config.yaml
arch: "convnext"
model: "sound classifier"
dataset: "synthesised imitations of 52 everyday sounds, one a clip"
train_examples: 39062
n_mels: 40
hop_length: 160
input: "log_mel"
spec_augment: true
win_length: 400
targets: ["group"]
num_classes: 7
norm: "rmsnorm"
hidden_act: "swiglu"
mlp_ratio: 3
dropout: 0.1
inner_norm: false
subsampling: 2
layers: 16
width: 192
kernel_size: 5
loss: "cross_entropy"
init: "xavier_uniform"
residual_init: "none"
optimizer: "muon"
muon_scale: "original"
learning_rate: 0.029
momentum: 0.9
nesterov: false
orthogonalizer: "newton_schulz_5"
adamw_lr_other_params: 0.00085
max_steps: 23200
batch_size: 128
epochs: 76.0
lr_schedule: "step"
warmup_steps: 460
weight_decay: 0.01
adamw_weight_decay_other_params: 0.05
Rows from block 10 of a small sound classifier, named by matrix and row number. Rows with one number belong to one neuron. Each number is 128 + 24 x the weight over its row's rms, rounded and kept within 0 to 255. All counts start at 0. Numbers have three digits each.
After each neuron's rows are labels from the 100 clips, of 14976, where the neuron reaches its largest size: "responds to" is what is common among them. Only what is clearly more common there than usual is listed. The data: synthesised imitations of 52 everyday sounds, one a clip.
# gate: MLP gate (model.blocks.10.mlp.gate.weight, 576x192), inputs 0-38
# fc1: MLP up (model.blocks.10.mlp.fc1.weight, 576x192), inputs 0-38
# fc2: MLP down (model.blocks.10.mlp.fc2.weight, 192x576, transposed), outputs 0-38

gate.249:171137131117131135113156160119152137122111072133135103117107130115147114111108115063136118119167111123104151146148123
fc1.249:116137109152131129136118105144110122178154147132104116149111148150138131104141121181112157131110143107106109107118114
fc2.249:108084131201158167159101107079139142153116144106110083146151104176151123124082117129146099153157097139167130109121125
responds to: beeping; signals

gate.366:154142123116097123130090110152083156130132137185122107094125100123120163149112177117082149117112097085147155136163091
fc1.366:153127140115135140131078158162098132144116126145062105128093174126129140168106181089136146129131126128139120170105107
fc2.366:099095153126150129129105125120126134143114132134102098119148098098149138094116090124083143108119145176098125077139124
responds to: animals; meowing; howling

gate.390:141114149135149146133134149131106100119156077153121094112130093090088120168102134063187121133156109151127171161138130
fc1.390:135158138121126130137108129132143124099143087140158103114119126084162089128119109100146091077131110117175139143121160
fc2.390:139170115136143155165129161174102115091124132141145129163112111116129145160146111142115132077138125105141111133151123
responds to: beeping; signals

gate.284:140079177148102150157092122157134095133154146084141152166128170107123146117099146133126127159141128123176108143127120
fc1.284:152075174163091169163086119150125112117125147094151150128130140123108130138118145134136147152131122144162100120103116
fc2.284:147178101152171116121114130136163103101130112118133150140134141125156115123175132154118149097142107097148124103130116
responds to: signals; car horn

gate.211:149156127130152103135110122143149091126099117114173137092139130093096146147118114116108151159139126134178144140153130
fc1.211:136146104142138075122115142089129109129156128119157148103141095085105153107135139105076118104153060128155132108169153
fc2.211:160106091109111165159101110132153111118102157197164108133118148188168113158152127129159084117081120059149104117106128
responds to: beeping; signals

gate.385:152075101137115128127127145107079071151116110145161117163139135146128143120153169175152097111160148166163141099140080
fc1.385:135145138167112132159116151119097112133091145149154104137144129125117133154122149145133112118146138122120109132142094
fc2.385:145164114170119123111116131137142145139127094131129123148108118118123123055131126109100119124151110106134141091126096
responds to: signals; car horn

gate.272:116082127127092148157078101118121107121149154106138118129166123109152119127133135131121097113113130114154145110155132
fc1.272:099102125122127135171129085184110153117112149143117134167132136130146120135114184149160108148101085134057141109112112
fc2.272:143164135135139084122111127113162131090164076123132146096102128143159140129170117154132059116166123130121127114153126
responds to: signals; phone ringing

gate.302:130143126126098158124136134150145125116138089103123075161108146133123175121126125140159150090120099145143144141145170
fc1.302:134140090097116128117121147139139137102097096128117115138095131110102157117166125124120105097136123113154155163131120
fc2.302:122137097127148117140173156155141120160119150115123136126157154139126163097141117111148110201182075100164133162150095
responds to: signals; car horn

gate.472:101175111106146091134135129148136136120148089161143157119086122133127129080130144169155108127146150126120134132074088
fc1.472:119092169092125128150194102140113107108130097148110143124055117142102101120122149133180073165139152104099131143135105
fc2.472:077109174142185140136141094107145119086151116123129114127127099101119142126115155107133138104100099116119106146130084
responds to: people; laughter; reverberation; text has "reverberant"

gate.158:167124179092107198080113137140130055130147102102105132162102111154124103104127144101132132133119116140159117157137174
fc1.158:107101131144159108098147128120096145135135112084109143111123145133111130146182136148144084152139128139086122111130093
fc2.158:116105113166092107085137103117129158186146089110138131180127115159125119149178138104122131137139117125187096130089122
responds to: people; coughing; speech

gate.38:156125137151112115143128158132122110124137098119166146145139138108146146151134143072112139098113111148164158133143109
fc1.38:152104145114171152122146115145153102103140100117132085083100117134092150148105096058115117118145108100154127151121143
fc2.38:129177148129128116138124150146143149163123160154164151144126095130159156125113105170135127087130090132165086167153160
responds to: beeping; signals

gate.0:137138139156138107111114145151108140122106125131117159157049133143090162141133176147177129128132143146169105131103148
fc1.0:102094135122135106046082125153136149162103122148169112111117155152126100149112142159119128108103116114158137107101162
fc2.0:105157121116116163185176146108140126081139095137132092118112132161116184139147123161121107132109149156115156169117099
responds to: signals

gate.268:119151114128119115123147137134136094157075155114136152121123135164087110154157096132104197160130115134106131150172120
fc1.268:145126153125145146160122115140121189119157114142119121099142098102168129101119103133146070078136098138129128118086119
fc2.268:142120148161142138140122136123147112156151164134108125102155110070144118132167171102176109166122137140125198155087173
responds to: beeping; signals

gate.259:179140127125162134162141114079149110163148104126160141138140126154118135122110136128113097134151151116092145144146145
fc1.259:111118165165142111118143159116123128143104133115117186114115134088099121126114130102141116103141108130143124131150142
fc2.259:094143098144151161138086187142149134141184084148157138099129122100142102085124115155081137130108119124208116138128145
responds to: people; coughing

gate.403:141142102153136120138119136090097125139140133153122122178136119122097123151114134080134105149131142093119155165173126
fc1.403:134147138135120134102117117122128128133109188129099116129115152148132155087132182141095137153132144108135131094117133
fc2.403:100127085162082138092106148103164158146102145162133123097111135158174144125138118106119100144121103140130120109146114
responds to: beeping; signals